python train.py --arch="vit" --model="multi-label image tagger" --dataset="simulated grey scan slices of phantoms with and without marks" --train_examples=245000 --image_size=32 --crop_scale_min=1 --horizontal_flip=false --rotation_deg=5 --color_jitter=0.1 --cutout=0.4 --norm="layernorm_no_bias" --norm_position="pre" --hidden_act="gelu" --head_dim=32 --fused_qkv=false --bias="all" --qk_norm=false --layer_scale_init=0.1 --parallel_block=false --moe="top_k" --num_experts=4 --moe_every=1 --expert_mlp_ratio=0.5 --experts_per_token=1 --shared_expert=false --patch_size=[2, 2] --layers=8 --width=160 --positions="sincos" --pooling="mean" --num_labels=13 --mixing="mixup" --residual_init="none" --optimizer="muon" --muon_scale="match_rms_adamw" --learning_rate=0.0049 --momentum=0.9 --nesterov=true --orthogonalizer="newton_schulz_5" --adamw_lr_other_params=0.0027 --max_grad_norm=1.0 --max_steps=5300 --batch_size=64 --epochs=1.4 --lr_schedule="cosine" --final_lr_fraction=0.05 --warmup_steps=530 --weight_decay=0.07 --adamw_weight_decay_other_params=0.01
Rows from expert 2 of block 4, named by matrix and row number. Rows with one number belong to one neuron. Each number is 500 + 40 x the weight over its row's rms, rounded and kept within 0 to 999. All counts start at 0. Numbers have three digits each. After the name is the row's rms in percent of the matrix's.
# up: expert up (model.blocks.4.mlp.up, 4x80x160), inputs 0-159
# down: expert down (model.blocks.4.mlp.down, 4x160x80, transposed), outputs 0-159
up.35 090:571497527543514522567491421534484511500475524489472569510512550460488467517443569507578507475511515499520506431513518522531504553385525505531462550466487404529544488602515530495464564443504520458478563506536481431518437528470515482496545521474428479548473541475457481504545478462505481469505517537536499511426507522492605524453498501509548525600527439466489527565472449494480500391509490453580537433484504516499528507554488490478518510511504454460497499448444503440480479492419480
up.36 096:486583538507445463475532434486577455466511534513499445501552518519568466489467463469556433498536551537472524485492505545488521538560508489570559489526515547557478531542552473485536501440447576520534500468524540570549581542488459408476450464508518438479485482474488479468433449507502565518507536509510492420466510456551394441508484487429461527471585461487466451500484509433514457460482550470523427454465554536582514480509521517522510454545471507493492459465469486503546501561502498
up.37 096:497506460566544526436485468470463536533481543550478504574587495529431490524500497538498501483505570619483520520505505538514549507464500544555477472505524466480526496489527538477538488490393505478432507491458419507507442510499484477499508432372551491505500498415517528404554519418511507547439510563453543520481472463565494509531446538541505551488477499517512421521441482549472481454502491562517606524438488515495488528461468498463518477480476498484472570423521475485524503488525534
up.38 112:454571591458474479502525496584564504486517517530496494475446456498514492393511482490493467550466512419475491555525518532520412495501520526488495475492543497486417516469510460548523571538508449552457511476567489500499530523479582528529529503487535603549480466497490471496488519493552489524553484512540524522517493495507458495521513485492410510476514451462479512458366503566515497526486567434553448432526505392491438467467516455561565536572475438496529488484538465445503508485500496
up.39 092:489482486580443461493485585492563581412526629517474559543544541498541463479455535538575468459562507530577560473541484465549534468490507510518426432506544507479466482497463552527477476474484511555477542555502474471506515461482457425536482523487561543541495473432446499472548419550553474524538498514506447520492503475493406535551493451508500505503474506461482504444568525513516457476532462453504529536459525452448465484485474477520461441485539482478513469532519580487515438481467454
up.40 090:591559499422501501486487542474454496476526523497453451480530424519497434528536473504510481538474404516519497535528462520510458528474448531488540519555440554545505444450493486533457557507519463524486482476515497438502511499444486450577481479546473447528533483581461492438572547520539564471560523500531605528489473508479510480453570440519452455433554489582513520452459529575491556467481499500482454520512445513517504511482436432509515455457420533489529479538496420540473525449543526
up.41 089:514522512435465515496465445474522486574499495522437518479516566492501521465455403532520482550513502522467530425530499458484498499515483487499542473540452531521498455425573510509472605487530434536456470493544541501507448557491472411584468491585481477471502492532545473502493455539495517533514535430533441501490468545418625543514574482487530489547508502533531462626524472510534480509497548505528465559521500493458496522460504433403510542480517483487504436466447520494482479480556476
up.42 110:515470567416546510534514538458503511528492443489464513550450491489488544440447482542530450559523541535468523474503488548477519543514432459516512451444529538537533525511523507566494494482548444587541441559478493510455503521516528520514522512528465461524454499500533474518527484563398504519468569537458532531501527478412516533529462453458469533523476497479612522499474505500536505582436528520388462454442557548538528554600466471431492441489445486515481482432482485481489437489488491
up.43 087:483511493476520557496508557551445421479466472505475533464526479500451528504445451494534489596453500486547460509453452475531486476485429435476553432568481538531550537585522553499532462525517472513536495509508564532502507522498484495481432491409424454500522477543509562462537442435587515537525496587549549473542479515497540569451587493519469434524520484540548494489402481465515462511481500483496492534418493480496511566497450515527534442546483461521473540494448542513504525560484432
up.44 096:480463499543503451463457539472534493461473542544504513548426532447542519482584611556552453489512491535489504503482523553494478474450538521472493479567458518481544489492476435586421538527384425470483492530494470466498507465488491491412470504470504513496560462528517502498620509590445485470491501488588486507536424509530488462461544538458496477535507551541518518499497567565496496533549435520503516509550404512475447461461535511505463444501444492523552488512470552487488513511538534
up.45 101:555507527537477537510521544510507436497521515408499541474469496548499457465465491540575517505527529538448539457516500506518477543567451504566541544480538571429505513505525485523440546491528524509403469508524539518468454476461476442547481458533523490477505538527492405540456471492509536557468477511540533469559499595477471509510484542455470537526472466494471603481463505443553482455564476451507529512457569511549530459463458502554449502467451449420537426481443595534512478581502490
up.46 094:448576510451549488407493511470514518503549541518499516506466573478469519548537480473454519503529515444527446496517493499404508470522548526440518444508419484461506549522536443465399499487470478520612520439559474506520557514458540494466442503502528455410512506532483456521512573594454477498561499532484516484522478525533476523473561436491459475474541550513556490415503469508459554512452430534532523453480511542537507487480449522562523551508543488460541536532491523520476409526499553
up.47 092:501452521572506568572439426538499502486518581510501534559504457462519526500525531517459558516519488491544521418499512474466475487432452528466469476506514477524483426472523525500525467507556530510466561490422466490522500528489503456542510463499586468559470452536497570518536520459513480401504448530540521498442493532519553524518534530451492502438449555495523502529453516451364486471438486472512546487416439494554490595518509458483487457481556485455456529499567543525473564499477449
up.48 098:436540522517562443547526561517549489499479470510494430506566454528468546446494552519504496516471505455591467490490533579450606485492509477531447468451413425521502464508506505581503513542490412499477465547535511444564513511540507540472534462543478461565481427468456523459536518493520477469521530462517568514454512453512533439528546480447514475543512486551485487551460521549571572464499483453456503405500491494463441497473537527583450540514483525513476507476497447504508449459480569
up.49 104:536428569516482571494460537452493504582479508475494558526589505469527540553498501614510528471530456525469466476452503577522481483444464515500485466466455476499495443485470444455509531505511434424551525478491469502476493469558596416479479525474477542489531440427505503509514465520575463482460443485497557508500503521574515460449490492505487542493530491486510469460510512479546580447437495540531448572422541484481442508514496526533498492553398502528446529567500527575522464498529534
up.50 097:454485457512471511499553507520511414494456518464507538468452530467486478559442467529489508583514533446470535481549555505575510525527518547539468579512484448518484519512452572482464465517563458500492554506518455525473580512428445457525497509552491450519475434514420495546485513445527497524480494461520569508535470545523516533528440480546488472491471505468421508389530520460517542489447582500556540533447449627473582511499524490459500458528441490539560459505467460517462529502457516
up.51 110:374418534496528467474469510475455493479469506577518581551518511469529481459501478522580527511466518506485481505545528488543547467414488470484492478546547539487476497505551507554524470495445471433507516522488471539524535461503458443466489489517548476448517545477522466498515500525568483528451509562536550480466497475495388512505459517559537423484498462474497546496538533520476526516466414502459510544369505576474429449470497581439519417520493482523465509490458530538475491502539586
up.52 114:570466444511504521491544457509439520495453474530473547516462598478542523505478410535460487474437475512527464515486496522499550502456454540480464524545555533508469469543487443441517452440524386463468443537459552523463586529432495554520437604522469485461499489534509506494556477491501549542496511513504509535554473452524516474521457490552498483488519465491434514563643492445414512600531478529471503498530468487520489525510463526475515509445511513456558477527505473494513542449556511
up.53 109:530554550470513503512423500453503461502472475434522510442577563501470473470584400468487517514461416490547449554490488478465463498476489494419491472491482492458583433534572551537526492447571462458572447494530561488440528535533533498500484541484528497502580481480608502467513521552511503482452481540531498452505503532449505463492521438493459477551438507529481472430421507482533469542471493468473520500591462490480451500562470488511493543514533535483495577585533498504520489450476473
down.35 098:438463529482374550487536486570531518477494571581467495512496493518506517489525444493508526472447477549532526471510528546440565509575465502453496446485461485517457475521511483513570481483525470517566525526457427473466475479430484509535541545443544439490523520529489468462481460443565576515496495546482492478491512580516564521439544442516519481507464481552473545596533505484498494481468472538529496481501492507438444489516472548534530523461401477561515513522524373556498419497495537
down.36 084:501515547394515501505519528535484464523551572494458523492523497461452490498523440480451514536517536458587465452492520547471506509488496466487379506488506525519482410500492530545521448489490505565451518510461455447494525462502476529457436530420468505539538457498550501508420485483536537525449491520472504535545532580504555491459536445507551511504409506518521441442420465572480494509456444470535524562479526485519382512462473507525446468510525462537560524519530449548481480506538596
down.37 098:487507493546464535523430472482434432561506528453503520511468522512566486480445478496498505558508508499488414545487460552470455515576547557525570515495491501526488488535487519446465477541564467520648475530463475524549550534522470476484530540528518541495440545436514488569488461604433512435455513455416480495477465536495564579525560514507456506538576517485449512477550481506470451481447479489469511529495522464518540493481539514482392447534484588541519502470471527471513483490518498
down.38 115:505519492468515448534489460514494507550515540491548473474524345469499525539594551467433478459504488491482492536444527487504518494499482567517491503502487508496459489509544541499533422536520523494417431466484496511491464485458480606450533466514472510558489591578480534486458548528520466456520509488393505496560452538525572490490450497518529447490540435507570477614497464522443491480492543454473486550557491482483516553578513489516495504478482525520524481442499515501583536474528579
down.39 093:477511472485475555417475446519532464474475496498501500478431440508458453466448453526512484529523507547494555453563562506454456514566595447474599552515490475526553522496486450471444450536500518505460485417480495538581476529482475478573462532489412469432525521563465536548473546533452529439463481485469510547527495479500570507452589531471529520451508511563485492489503549466522490531485507474552460428533512566422432490480505528460530408519524442471544516536466481507458476509498499
down.40 098:526432491478475532543515514523524504523513500550533455519444479490560467528562494483463560466498465563517545439407460489447494456513431480460519463504488461544447485560508558483537543444481510530495447562517485459526427466532525484500560578534528530494496637527487515578506486462533445514483541480621556442485498535499461557539499516556535562525521478543478513567479522483462424456445474481483460525533524503469520460514494515508532531491492516398516453480574493485476423485478521
down.41 098:496491481483505472543459340468460524526502570512479568472523495522525428515529423450509497466390558529463541446483530507584503532515488569418442480428476511496468556486512495478512451554498509489531488524441456558454519481509560562504489453521515536499511517503481566504513457465512529482560509549527459498502516463500484601514579531516543516468517536454553487505497488536478568552538411430532485497461480449533457536493532463529455446491479522535515514538495451566541475538496504
down.42 109:517454512545494495491485488430445465435481532496528481452522538501531562543558527516472447520458515489514511586511516552497500410455470588518511500542509476485515578562502511435562455454512561479525523482476552510519534499517440544582487425534508497549534464454499479457516500427546489432480505532531493505532496576490481535486541502458550485524497470517542526481584512501526656515488544506530468422498518513506512488472471527566518506516401470477493596496479437505556466504468443
down.43 093:474521437535431506515510425461478530472524536526431515497499644488478471553525487556461515465543471475495510509536489464441483474426518502549541520460514446520515454457506489576522512564543462512450512429538520550515485504561525500546521490512519535496473468486579532460494488539448463476554488478562545498560498460490459454516459536491477396499466458499498535450523528455496431421573501511514462473549503474495462506490479492442478599491468524644460483493554500507486530483497557
down.44 108:449489503501519456526484567554449489535464502519491499519514517505457501524565507482577523478518534496481496479481490517484540522478430475517498451540553577503542529500540584492398492537469501516503433472469482535494540510540410481446473510519459524465480519477557476547592512629506437463529534456434515583472501408488503516516509519462503478501540464505425442529458494478477534582559469480470483512500478529441465564448534554463515432508425570443548478552457492544536481535534484
down.45 097:479504527430529517509628445470491524456464481569499495475522468487526493502529454526470485481458542489602531440507554502519544490522515474468484485513445478487505514504492592510468475465532498571577516461513520479536563431508545590571573502457430510537458541539496506490522537453516473512437505468458542491463495485490560493566470547452485516537481467498588452424411531468421482507562524538509485480502533503473511483526555499516439488496436469485513577547604498544524504470467523
down.46 111:532449496515504481580513464512468499497517512544537549458555448481483471505467466535521467490447481520364504440495479455501473533487476419553502507458534544535493504534460524539504561486527508524527520556483459529505536461538438464429448504447393543579497556420520543527487514514488514452474466525471427435512480542491515496476584537526485525479487509510401512547440463426505530529601457459482511523483514517502541467454527581463513532506502482543518442512486536454406468526470466
down.47 086:361473521550469557489479423496426518501482557476466516495485587497433487494393564520571468470554537505481456498534502502496512497512483470492545498492569526527452442503508482534457522557566453435527470473538405445541501512463438555476525521509516460530568469462548481465537571530468484519498546489466516435508539516526477565505433498534559541525573466473466489526485520426475504555525500554501495466446489537541553472523500504553458480473465457547470503471483448533489519534448452
down.48 102:416494590473440476515516513458465498514500386528509541456587416515486566474480496527543480454470498461465413552484554537506489565445494531476456529505581555475524487549466475526520587513508524563511542534489539548505444522487494523407422479498506517440453496557554521455526500510393470556501467482495577434506519510536492470509521487482456462545421463482493502526496492545510548496431522478454489516568508529504532421496510502478514503534454531540524490479451528520579491508500496
down.49 100:542530553543516458429581563522441476535507503459552554472496446482488499534516492480577502518478494427506505453443464453534504513489553469513516524432509435509447448548469421489462550566540510476621439574495511468484495546505513507468484533512471509475575503494430509588528489521469464484496506512462497482542506603536520468551458519536469434467552513483548547488440536464499465459486555522449485466528524483535497477549463656467478522516497520542509497467515481512459486521519539
down.50 094:457488513472498452542461491502539505474526526491561539502537476535509522425496525481533442474521528439508530493536417561470494516507460472532506532498482501585571573480535466511509451462469475457464505415521473464534516492501473396515505433416479502539584557450535480489462487548479497503634497470535556437536483496507472433574481535499464554455476520505568480539381503442545463475522483490540449463519538473536433478498485520527491561503529455466463542526517581499539492506514466
down.51 104:442482534514480534503484535445531486473513398565474525548553435504475533528452482532501534501518547544501468469516518483512498458441485503580512501505481485537580552476490524461562423442459500460468507525467500520512526484447491493455552472491487467392569555454474521521504517603496501509446544462478579468537508466508507512457502420483510466480503546522477529537586583518457394501443543516514473524516515507489440456450534530453519493532410554456570426499439488534477494505509544
down.52 108:492489450471505468466543534500514489478516479419527531489542543524492508501558495531464498524453482455534500508446507496528518502535504539552530570438478508473445524462538440547523417468486475525451491465503546504514535452448535582492504488495479447406506546580556526519491454489412526436426535577497443580538490488508519474517465414544480411473445450533586498614494482510492381511497570507477484566554510493555450529507471514508463520514503517539510489501459488524456485477467532
down.53 109:556528431565549568514560457468526496475460531452504474501524447512484444554508476445468531494464494533483466523496509501517544480547473543487448529461454483562519494471518433480519579448552440527419457486451514496499414520589498475525542485594452520531536436541597511529462433472522547548503512421473491464504509516506521480510524519521482536447508496525543479507416503348508481489531510523472522545504467484519469518508468441486478536470590512496522467475485586460547533495485466